config = dict(
    model='audio frame classifier',
    dataset='songs of 200 made-up bird species, synthesised, often over outdoor noise',
    train_examples=39062,
    n_mels=64,
    hop_length=160,
    input='log_mel',
    spec_augment=False,
    win_length=512,
    num_classes=10,
    output_stride=4,
    arch='conformer',
    norm='layernorm',
    hidden_act='geglu',
    mlp_ratio=2.67,
    head_dim=64,
    fused_qkv=False,
    qk_norm=False,
    dropout=0.05,
    inner_norm=False,
    drop_path=0.05,
    subsampling=4,
    layers=8,
    width=160,
    positions='sincos',
    kernel_size=15,
    init='kaiming_normal',
    residual_init='zero_last',
    optimizer='muon',
    muon_scale='original',
    learning_rate=0.025,
    momentum=0.9,
    nesterov=True,
    orthogonalizer='newton_schulz_5',
    adamw_lr_other_params=0.0012,
    max_grad_norm=1.0,
    gradient_noise=0.1,
    ema_decay=0.995,
    max_steps=13100,
    batch_size=256,
    epochs=85.9,
    lr_schedule='step',
    warmup_steps=390,
    weight_decay=0.009,
    adamw_weight_decay_other_params=0,
)
Rows from block 5 of a small audio frame classifier, named by matrix and row number. Rows with one number belong to one neuron. Each number is 500 + 40 x the weight over its row's rms, rounded and kept within 0 to 999. All counts start at 0. Numbers have three digits each.
After each neuron's rows are labels from the 100 clips, of 14848, where the neuron reaches its largest size: "loudest" is the band of the loudest frequency at the time of the peak; "top examples" is what is common among them. Only what is clearly more common there than usual is listed. The data: songs of 200 made-up bird species, synthesised, often over outdoor noise.
# gate: first MLP gate (model.blocks.5.ff1.gate.weight, 416x160), inputs 80-159
# fc1: first MLP up (model.blocks.5.ff1.fc1.weight, 416x160), inputs 80-159
# fc2: first MLP down (model.blocks.5.ff1.fc2.weight, 160x416, transposed), outputs 80-159

gate.254:512533493577487526461502477480562471552473534564489554505456525468514501441532466527495545545503519497490504487561532535461485492523592504519468470455558446459534453455472577518471561490466499550532468543419442534522461529515516470476455435
fc1.254:513487536473542557601415505580431511549496455463512562526524455517489519497493485497502537455537552487497476544439482518506570568497454497529468505544493539489507624576514492466453477489563376484442540521550533514466486511498474516508497545
fc2.254:532548506559530525475438508480476546506508494529465530525487493532513422554484513467450497507498493529423492510461497428512460509540433466440433479412441575480437446472535535540472447456482500528518480446494542500593471493458509468600554540
loudest: 500 to 1000 Hz
top examples: low song; upsweep; first syllable: upsweep

gate.193:489460510438452480489523456519466487560489493486513502485450465504538487433546465429512434489561528540497523505517503465588566463477529455538513420417506530493502477440502579434449517564493518494518533519476536560565471543414546571518548512
fc1.193:541496511504492497519389519511441508480491482483502466547438579463592415432503463476478471482530547536479518501501546451549566507424513485471515574510443504474564505520429477498539477487498499522469541518499479543559449493547557560482517545
fc2.193:575532491540513511516468477436511478464443519481497511470514560532492523556568491518500488468553558486495500504509517512464506499460543548503479527499434511508507562402525569410492518503494494505445471520509473516480499506456562493549491479
loudest: 4000 to 8000 Hz
top examples: downsweep; first syllable: downsweep; arch; fast repeats

gate.315:489579504515523471540495524533457436507449494554494556538531518490526463442506537460448483511481545462486491489458552507477550495501504523428454474544487498574454505503557517522504543506460398435526563399504480453479542507474475511518539502
fc1.315:511504436501501411530470466521500482459554527518564429594434479539527530494453518498528431538529484481592476552471555576484544496551506485614476539486508589500482423448526477513517475486460442460565533486469502579510554471471533546505477512
fc2.315:583445486463521406541514481469494506500460492498521467477464515420470551513520535488553474535471497469567525555495528525457533506572531575437433534486473488458508568500523551540473467607465459454519541516485449527541479509445522504499511529
loudest: 500 to 1000 Hz
top examples: upsweep; fast repeats; warble; first syllable: warble

gate.67:426500432511515514522488510475535542463484505487507529418545527519501439438477567529527504511512511600463514498468544476475582429482518508503571482519487455492508435460537506493478523519493539487515468502494484507540526487537428487487518508
fc1.67:532467503555532512505476426541477569495516532467544458504554506533524496613504482509534592483496494501554498448564500447518476571525497488471490565560525511534490529496462519535496485502536461455503491560572511507466442516461522430495488424
fc2.67:494491507479584525509508503462485497462460508474510485533478536443443519538444504508565544555548485462501455531546508417511514559480546482495510526537433597442467513494520505497513492544473489514492482560510541548446541481559495575498460502
loudest: 4000 to 8000 Hz
top examples: text has "over"; high song; crickets; first syllable: steady whistle

gate.12:472521470481576506438530460587472472576546510480493487458527495525531510529526490462498518488528514496525437487487525498447460550524521484472508527533541574498432460489527486521493551558504470456515544541464510521439539569477430545493520472
fc1.12:502525486536517495450431498493466518491527479509457566470428508539535470526393536426523485560478471453521528469452498502518538455419509501515480487477436471466541521482515524547522523504474454526522545450549494466463424493399478486557512492
fc2.12:544482556506486483537436505521525506537471523467491504514519468472523473601550502542499476523436505434513516546484501533513457569426512516469488534458554474442536544551532541513554579466539483508521533406561518440460484444464529524524538545
loudest: 500 to 1000 Hz
top examples: fast repeats; click; first syllable: click

gate.39:503531509535521533510509432448485486514515501524448521501511428538497473532494507569430474468514497409547561560455500471485478547484525506518488464538479418450519521476421516485523501421554493502530501548490536528540479495456503469445437557
fc1.39:496510476514473553438549548492498453504487478533524528512470536469594457518466521482572496403506563545444526507578499460459440465524478486427530459479417501456468495519519492533551505529497484434504522440486508471553526423507546571536494372
fc2.39:542444457521478466507520510499569538476493468553480505482438525469545520504486505411522485433554506465440587502550525437506464470513573427530494501461525483535475462438551456468575497493421507454496518555436515516527521525476414531511523443
loudest: 1000 to 2000 Hz
top examples: low song; downsweep; arch

gate.9:506557534510503500511573556471489523568517412516423431527530489567422480523504514511486433520532504490402454398547521483477518402610487541533503517492539477466463529534466489523517475479467538506512493507532519465507562432478483514483496500
fc1.9:547494571413480497464539501449500518510516521514409455436517484496461533462516536457396501515525438538476462478534499457523483511501565512524507466528436468469394533502540420529565492466519522482550482518556523448531500456520447524474530423
fc2.9:483463495444420485440553482451463479534507484515442476492495427519480434547439502507425527549498515572499431535530520482507482511466460453549488446444501523499473493505518414514546463466408552503530511535493514538445496519527435463557524536
loudest: 1000 to 2000 Hz
top examples: arch; rich in harmonics; click; first syllable: arch

gate.77:509540533519508425502434513544470550593439477510466536503483495550435505446511438471485408520444538530473569554483593480526490442481570468533518489513510458581436472476501428505487445467508537513528521498490413484475541486537467481539468486
fc1.77:522531522527491536532460492539487452509457544473471512386512500530520521427502535481441469530448459509480523503491457499502456455471540512496485478516530474428527543562566525541541492445450485493517479507505499472495514502537492560520479526
fc2.77:538489530533530498575528551495484495579490525543499492481518521555529505479448507493458441441455542523502498418483472526468492429495575481502553514506452492481475570540540481599449486519414518516517533527539458511554525498470587525547536543
loudest: 4000 to 8000 Hz
top examples: text has "over"; stream; crickets

gate.235:519466485509539472485461534512471478459514500536497427451450481540520496461523546501563462495454505426512459557558409456482504439578498519576539444550562444564515536498575449541436501583479550513534518540485463503504484589521484489442494453
fc1.235:445498466460505532495449507505493501435508543519509565434501511529443553519495528467537498514468504544469541489410511489495499446484535520509476471448481510462487484467518504471542505463496588500528440564525522520475557440490507530464500537
fc2.235:444524520502442544470626508532549446494483515510555543445471467489484510489462484517451480569434553447534550497497547516412545464499524519529473491547528419423557497529554519497536500499536455549472485475402514568459530552484540455441447493
loudest: 500 to 1000 Hz
top examples: low song; upsweep; first syllable: upsweep

gate.322:489490417578567443443540502590526437531539588556532534459505503499522557466552478549490445460447456484546565413470487454540502492450465430510424461485505528544542406494481533531512536472446523537508474521472449445533458484537518529434469470
fc1.322:505495460446485447475466552574563473493498524565444561513452553481500558492468536567534561467544471448485486465520571502526448530478526454493538533530545489553465430474503493448487492457397497506505484482485520475504518559490618492570497562
fc2.322:536449469578529552482539448499467483426557526519496474468564520517445487516577495575521489469595483432495549446507440533442493567522508499478530511483477521499562443497469496497486531462495442430573499498478430485511460524487533556499425527
loudest: 500 to 1000 Hz
top examples: dip; reverberation; text has "reverberant"; text has "room"

gate.223:440495569513473479585436510560432449455530491546501515480445551504454446406430540465472481464441495466488518456491530457533567458443522442484503496490514498481471481497441563534551487473500515491489486538482474524490493463512455554557472469
fc1.223:484550471496515480504451485549506417449453491486502459486461542521532497528490550420408495464463474450464444501494475436561504461488534527553493543582491475419447473480503496446462494465495490484523531496462491533523516537500519449488563487
fc2.223:511507546516545484476463488552529505504420498490585488521458517464542546498507533524516496513487490538517521413421526414495522523575513499554452508516443507532517453469492475451483514522478426479563505488476532490507425525518513563534463507
loudest: 4000 to 8000 Hz
top examples: buzz; high song; first syllable: buzz; click

gate.157:446547466520507511517482565552466520506438461421461494495490538480467519519475502467503482517466475504493526480471473605542458493563475531551469512546510471556510549436563468550396576470553417510484490542477466492498490482477519555444556460
fc1.157:430481502452583546543508456464442519482557474526489541561375540515532538448481539532510516528584547455514483604523543563525521509509511514571511502502524453533547502488496495502494503570435519537459500511532538518556482535561528558531468446
fc2.157:491522578461512531522446520510445518533459463538512520529538541451483575485439531527441510503467558580518513570527500501522430550481424543522441519476448528469439420494481435493475512468392495502470483517508504407497476510518557549479434521
loudest: 4000 to 8000 Hz; 2000 to 4000 Hz
top examples: high song; buzz; first syllable: buzz; warble

gate.58:492509520506581497463474553533517528525458442538452502479430460493512511503555463504505464502503491454456511542506564531464533500487472515505452523533495458482452459469516553431512568485525395418506520441495406504481491487474485454538534491
fc1.58:463467511430494498508539562463473507485488458575494493439516526455444530486521515488496446502419573448515486460450610565508490482462518466440502497503520507507456483563494495508538522510472510540497530481510490527481445533607456515513480487
fc2.58:486500504462461518483458526497499509513478480553470570425547454476442457462469561470558457430532549462538508530502538437607497464480439484490492568483508448558472511471510504565493454522485507472498550530504542411535447545420482494489504518
loudest: 500 to 1000 Hz
top examples: low song; steady whistle; upsweep

gate.304:439490497489553540451572419502496451521479440466553474468488552487514521494537402412489482469524498537449493506557449462525517520531478556418549504483462508445445526544440486472490466504506482477517515511490532415611472510474446539540503546
fc1.304:512488536505512422538537599465537528547532503536473620532508541487493449501516523506469550516490489463539422471514485539512441525436458497512483471507537624505569496472532512490522500391457495565462523427450509499520550538506515536517429467
fc2.304:545508499516546487546496525539490553561522548527470543453487441480548435548483481540495497440434537492573528438515491521453514506489453537517529482518503586497531554527575541530497514426460516541584460479467460544520465429561478539495500490
loudest: 4000 to 8000 Hz
top examples: high song; steady whistle

gate.361:462457439575466509496554469421515547518487516474543497514496414503532483503475560487544486574536439501553469484516485474499511482472510520556459491409504528478507541533478540583511492524586511476504530486542550532480453460498497576469493532
fc1.361:524493537615512519584480518434434512457448510508425480568497487512556505460460455477445565503448551510469504513475570512588499590538498526531437458554468541464549497515499494524447498544497485520513551586478535551537553415489532554468515513
fc2.361:541558541489542508494491478488459431584526501460425512549569405466522464442439523446521544548480448501511477541516460524559480515521466562506471499526481459555509489557448524499547508571450530477484535460546534510479514521533496515593496502
loudest: 1000 to 2000 Hz
top examples: pitch: low; arch; buzz; first syllable: buzz

gate.395:450454487492524482542432579516501450525479526463508498462366456433465496540395521429480534468472517487425461530431503498502553541528500526447478458536532480541437511577515472521526427494508454520509481556589441537512460532531454565454492511
fc1.395:485509522400508532532468484542480463464492476464501393565530489454480513505474484519535509471514515539470488430534454552531506521451435517612428545470401501427468523496533438496543441518525522544472581503456538468484542492506539459521496551
fc2.395:511525508478518499480437609529550458499538479465516499478538485433435505520504473455508528446504508513457519463422484488540505415506601460507511545489549466478498520458507511472546515470461480520497595533490472457441488488486519513462476503
loudest: 2000 to 4000 Hz
top examples: pitch: middle; buzz; first syllable: buzz; first syllable: warble

gate.386:502510478457468491533531494529523568528563557502566468466477523518445444512512503473507501435440518483462497506509532522474462514576451522577501429532488527504414506464498438485552474484496566523513447507564505508539510496487462502491479593
fc1.386:517536532488476521397480518555498510487458413464509566521510478572496551516459478592554518525513547432499519563487505512453575525492538524501524538489544495457535521477515568473594534434525495483497493502446492474537523450542483594513506436
fc2.386:524507521524411550465449528580534446487521550513564509511490535485452554457513510545567467470508534517551600506497525552467478472441467458411481544469520497451605433488563515520511461524566449483523491500510452398531463466484540516541459515
loudest: 4000 to 8000 Hz
top examples: downsweep; high song; arch

gate.228:515440500501517498482526440566478499477482498502489530422454507435588510556465566473482520542489476501408500513519468390586467450513489511480460581520487451544524468450542514458570485550495491507465550554434494518544512431500478476517486494
fc1.228:532535519566470530583506477525467528428494474467428485526498454509584492482547549431457511480497522486521599474497487433540476490498486499495534620446511436498482521520506502436554529475546535510458464498427563455521456456509510439515591506
fc2.228:504526542541515410522468456476545462488532547422486523474424468497451481539587520470483511472518571511502538477522455562497483497547458471497468547414476480553502523473530469426516510445555448489533507539464458518516521518462567514459583463
loudest: 4000 to 8000 Hz
top examples: downsweep; high song; first syllable: downsweep

gate.340:487551527424500529595455470492547487549518460452503593519468505552528502493469544517502515521472537546504470466517539493536488536558427467492568550500470546487481501538569425534537473513559476469459528499546468442490581498578459451476571522
fc1.340:496534506485546437548482505465575476535502524433468512508431532527505466451472565464559515519476487549441471500511507514524528517514551550545531522457506521492522490553473504547496519490503500582448515465528513468468522534487448567454535431
fc2.340:438513511492524500572593503575509445461505547541540555439512520451445526465421542500566529510486510555516518453446468524459534427542443489521584427489409463458488529500536545491463512482585529524564470572541503479479430540502483481464513428
loudest: 1000 to 2000 Hz
top examples: downsweep; first syllable: downsweep

gate.92:467433510449518411490541479546463456466530459475571490512509486415510423507551440440527488556491454441535524509481491463418491489506553494501492461452430462504450434496524497530479596532441516532458467468525464566499466534501606526549553552
fc1.92:509510539539494468507503556527526554500546485476460481516497499451528476539511441484473577527555488533578465473465489565483499490488449417491506445477472479521590548512508518486522483460539427571503499536474531456565504424507426484444511514
fc2.92:552536510533484576540533544455514476530512464504475473436555497499483505518538511491519495538552545538448468520527426523530492535493448521519472498527524553545560479443443461482496518540509526451467476538545479518527399534519487421520559456
loudest: 500 to 1000 Hz
top examples: dip; low song; first syllable: dip

gate.216:553499526505463491571449471481482482493592535470535506462469508488557512474540469549476538412514471489477533526478532483511498410568460492479516553512442481524511520459448526519592501444472524560427431499452487546465467496557424536476561507
fc1.216:497491549495505490518600548494505530474461512474531529511504475516440514558478529526487561534438474510424414526453605523509469531492470497511489565482488581456558486482504453532536432571538448444474515460516538541520489437477476477508517503
fc2.216:503554510490457500499500557449530538459497567434513517507445524502470461546520452511518577489484494514517614478475554482543552519526444512519499450431490479472514422479466455481451468499522485513469504485536537480477406529498535480586571472
loudest: 250 to 500 Hz; 500 to 1000 Hz
top examples: low song; dip; upsweep; first syllable: upsweep

gate.5:465462546456466566500501602465475518460500456444546514461490492553413460504540497517516497415507437475541522535466485436524405453507568513493476567509517517513510459504561503506521526551487537463485480554542481537508445512483545460583478504
fc1.5:507540472484481504508416532512547491561571472540447539474529519480512448511460566492465463480533514487508444481516450499550449622551535531552549473472460508503433569447439495551496414590500495504476495529483461470457571529468510516463468487
fc2.5:502516442515541489460511602579561498456474559601525502516456577554455491532447522567480470496478514502499549517545474497503467484497495478491517407471493556490516561564455440480476473478524493558514432610557533517562526511406517490509524548
loudest: 2000 to 4000 Hz
top examples: high song; warble; first syllable: harsh note

gate.289:480494479527549472545458463491521469443541483448556600484548563539484500522392598438505483541510516514465509487490418532510511462524463515518516477499515448546537551485539492483540429538512520515510535494497470502542540574507492553514503476
fc1.289:551477527476518468446474474459512519439548598469549491497501499494500506527500517566492526521534525528476483531493517476554497555555559474525454538516534504530522523489544542469515418416567468547477563477538429465444514613478527528479469500
fc2.289:579463446572429505519487509530447522495512555460466530518536482480448486539498471505440526470492531445454554528513585477468470550520579511464525426451543483484516574540527445518509463511480481492492517518529505478578439438530502550429473418
loudest: 500 to 1000 Hz
top examples: steady whistle; pitch: low; first syllable: steady whistle

gate.356:526495477541503514474454499442487447517531605516520538508469506447418419537524528501574497527533493490573523563498531461547442556539560508517412487511510490539490503441440470531533486562511447481511514552514510552426428457568461521509463514
fc1.356:504510487596486474493473436504523521462509537513498451508573494485482522534527521492450549517484448467483478446480489562545502501529460508528477454583561490445480492526429533527479565485459506528453530457554568440425464416500483441426558563
fc2.356:527538522471462426475464481484436474501501453547509451468524491507496532538541452494537491536463471476509482545524532533508469516524441471512532511563525478467544561507564557525473552458527495538578482460568502482523511470487519446450499509
loudest: 4000 to 8000 Hz
top examples: downsweep; first syllable: downsweep; high song

gate.133:454585543545516486537548458521434505511508525469451548559493543517529413491425507554547580532516378501430559516509488573492429467490522453509490546517460477477521492497503558543472497508487512541530503494497572555499521490481445496531457576
fc1.133:515495449473525511504547478438519523502477531428538494528464500534534489486509456546527515433489475517435523481516461484440496463479522475525524565515485435482521516426475554507452533560500540577572514494509510418536500534523423476536466457
fc2.133:478512480503501511565489521534477546454494470504538424526469547545518498499470488536461533472482477459489467475494509506499520545487484476555524561459582433468508444421530481532432523502449505475479512511491569479493551434503534496468540516
loudest: 1000 to 2000 Hz
top examples: warble; low song; first syllable: warble

gate.271:503495517566443510549532455509518493522544481517502515493537458485493404475493570490494546437527492472505446525536511513605492553511544538490479515530522497486465472430477448461549540548570491426475580420498466415527452484536474503519502460
fc1.271:420486550497424535509515409430441509467443462451473479447469579461594460533490460515550521493530464437540546540530508613509449485485529435523486477431546529533551525434544527496512461476505445481474586474467508517562489453546496530478509516
fc2.271:460477485453531469482516457451495492529505438533528471518504491485593436496526474502500515574503524518529477482429559589499540470489542439452562552424538514520465456440499560532505540505483506487491483530482505508485485495559554551548541514
loudest: 1000 to 2000 Hz
top examples: downsweep; first syllable: downsweep

gate.16:456532544566489533467449474516520529480539527480574478557537528530515445470506521467574559528573523524470568406456520432526557526491535544542473502502460444541581524527452522500471449498524457476551502501500584483526469442527488545526456516
fc1.16:504503502570525495484459483483502530492533501562563542548534533536473583474514549465483505482489510513473476501502436504433516501439519519460537473551478487455439460600490393501418468487515508496522469509563501482536531468514471571491491494
fc2.16:526592504497487427436465496538505493514562474581498486448505441488551534466499443557448539418470513505523442477480532478530455516505457506497479534468458542434492551481446523390548435549471460493523448505485492504518481546480514468453498535
loudest: 4000 to 8000 Hz
top examples: downsweep; high song; first syllable: downsweep; arch

gate.300:533537480520546468504543517546453418435457486504588498549492497430532523501569552475494436481498533494451537427518520521479525485516627526475548509538566498541403516495518540513547460504475562484468499458562501501547560498465556503539471450
fc1.300:508523463458455450500511484494542575577550540494544576472539498451488431549508489452499459498476546524507490484413558509434547590486424530524497500536479514403516446538499472463521478494517499466514542527490501492559455463473511520434528457
fc2.300:535533446510553514516446551476564500563503502459441522474478505496583400513484539492487473554445546493487448502512562461539581541449459557552528466514434484604487518465480434499536463498570483475492524499533545465548532513466533463556546534
loudest: 250 to 500 Hz
top examples: low song; upsweep; first syllable: upsweep; dip

gate.79:523479504523509517494464538584452537483533456471529449513513527449569559462496479522442506495537522513530554524457494478496571456474519465515528523478535530527434568406584560570439539469498506483550452393421497514518506530501509436510517526
fc1.79:560473506479505450494523512563499521509462474529550539492477466491451476540467533532514461537487556531571522482493507583494515543522443473558527471540558476552452530524519520556494522481457514457507551495488508444464474519554471448498472503
fc2.79:538495533527485551540441520513525530523509481458555486557549487508530504435526456483487458444419538559540530411530515587542492485507533458513484406437477513592461559476518541470531546473536505450501548455529529515543551528483564456447477526
loudest: 4000 to 8000 Hz
top examples: upsweep; stream

gate.239:420508456541527548553439517482534524543492467496488558498537491491473493453471505527609504482509480524465448445481438460486506510533570562477528578522532456569522455525428525482497526506453459541499539419447463509549423548519517530472449485
fc1.239:506514504464505500513496514474501529591485527558526512481518449518526494472528421490496457485564506491460472559545575438499492520481527555500540542477474525533478548444466550473484552496505522463490558550429513487558438507448500596470472518
fc2.239:527491530510561514533545592521506554503470537449404538534448522395483462486516507467456556476470471484443460513485462437524512532511519495505433570497512515566499480484500493463542520509503486551506457613502585531587397484528549480421506545
loudest: 4000 to 8000 Hz
top examples: downsweep; high song; buzz; first syllable: buzz

gate.351:479541536521435538608587559475497509482462503547565423619549499473483490553575461562479491472465465505510573419518431407498456530480476460410532483534550528519496485517456469472545575443499508501499483464469492493460508502530503488490534479
fc1.351:548442526544491473574490502482493509519459498479571458528544526520564540447484530539515459546484535519533488451554509511519473536522494448580483540572508484434502470441505456465446540471439465556459512504576537518523483543513509557529476450
fc2.351:476474542519518501537456545506550465521499545533518394552477537476442540417451500534489518515510576505454482439554525508525468545536495526541423528403489438468488480458530491484541486460492570479501497507569435551567463516475476466493536474
loudest: 2000 to 4000 Hz
top examples: downsweep; first syllable: downsweep; fast repeats

gate.397:477436536517493456507480554475512436525477532587503535504548461512437556485486478583447494419563523500519527453520433464501478517480476493481491531592509591489518557459443474528463478517514498390565532509431516558513562458503527563414487478
fc1.397:462523491466592531489435492534519553562442495458461492585535451517468446440459555487568478518494545524534482429438519555522525532546469546503477432493506554511449498481442580414441512492547452497463501405519507500487581452515491475491516442
fc2.397:448488483529505527509418513530535516516477523447490533494536444450502487429463501490539529496465488578537499495504528503452504586485444512527418490542503466500495472541506524483545534523567477551548492515424475530562467485488565463563488618
loudest: 500 to 1000 Hz
top examples: low song; steady whistle

gate.142:477492451473399503436529458542501522447475535406491507417503516515547485473466468481476511579571594529509554503468513440447478580521519613535526487475441526470503505478501488495534525525465537501545460526474543488490488604564427488541522475
fc1.142:454528501486528505469509468486509498439503482522522424449493516492559579550553505511513529530463517481493508530526520441510466532461528505517471426490522502484489474494515526530429489476527512481522475468461521477491548493482497483479428503
fc2.142:480539470504521511535471529457538459473520487451508545494449551486487574454570430483480495594505431484448495541476546493546485546479520503499451567548565476573564568469491488527479420527539477507464531564545520533493507519478492551465538516
loudest: 4000 to 8000 Hz
top examples: high song; steady whistle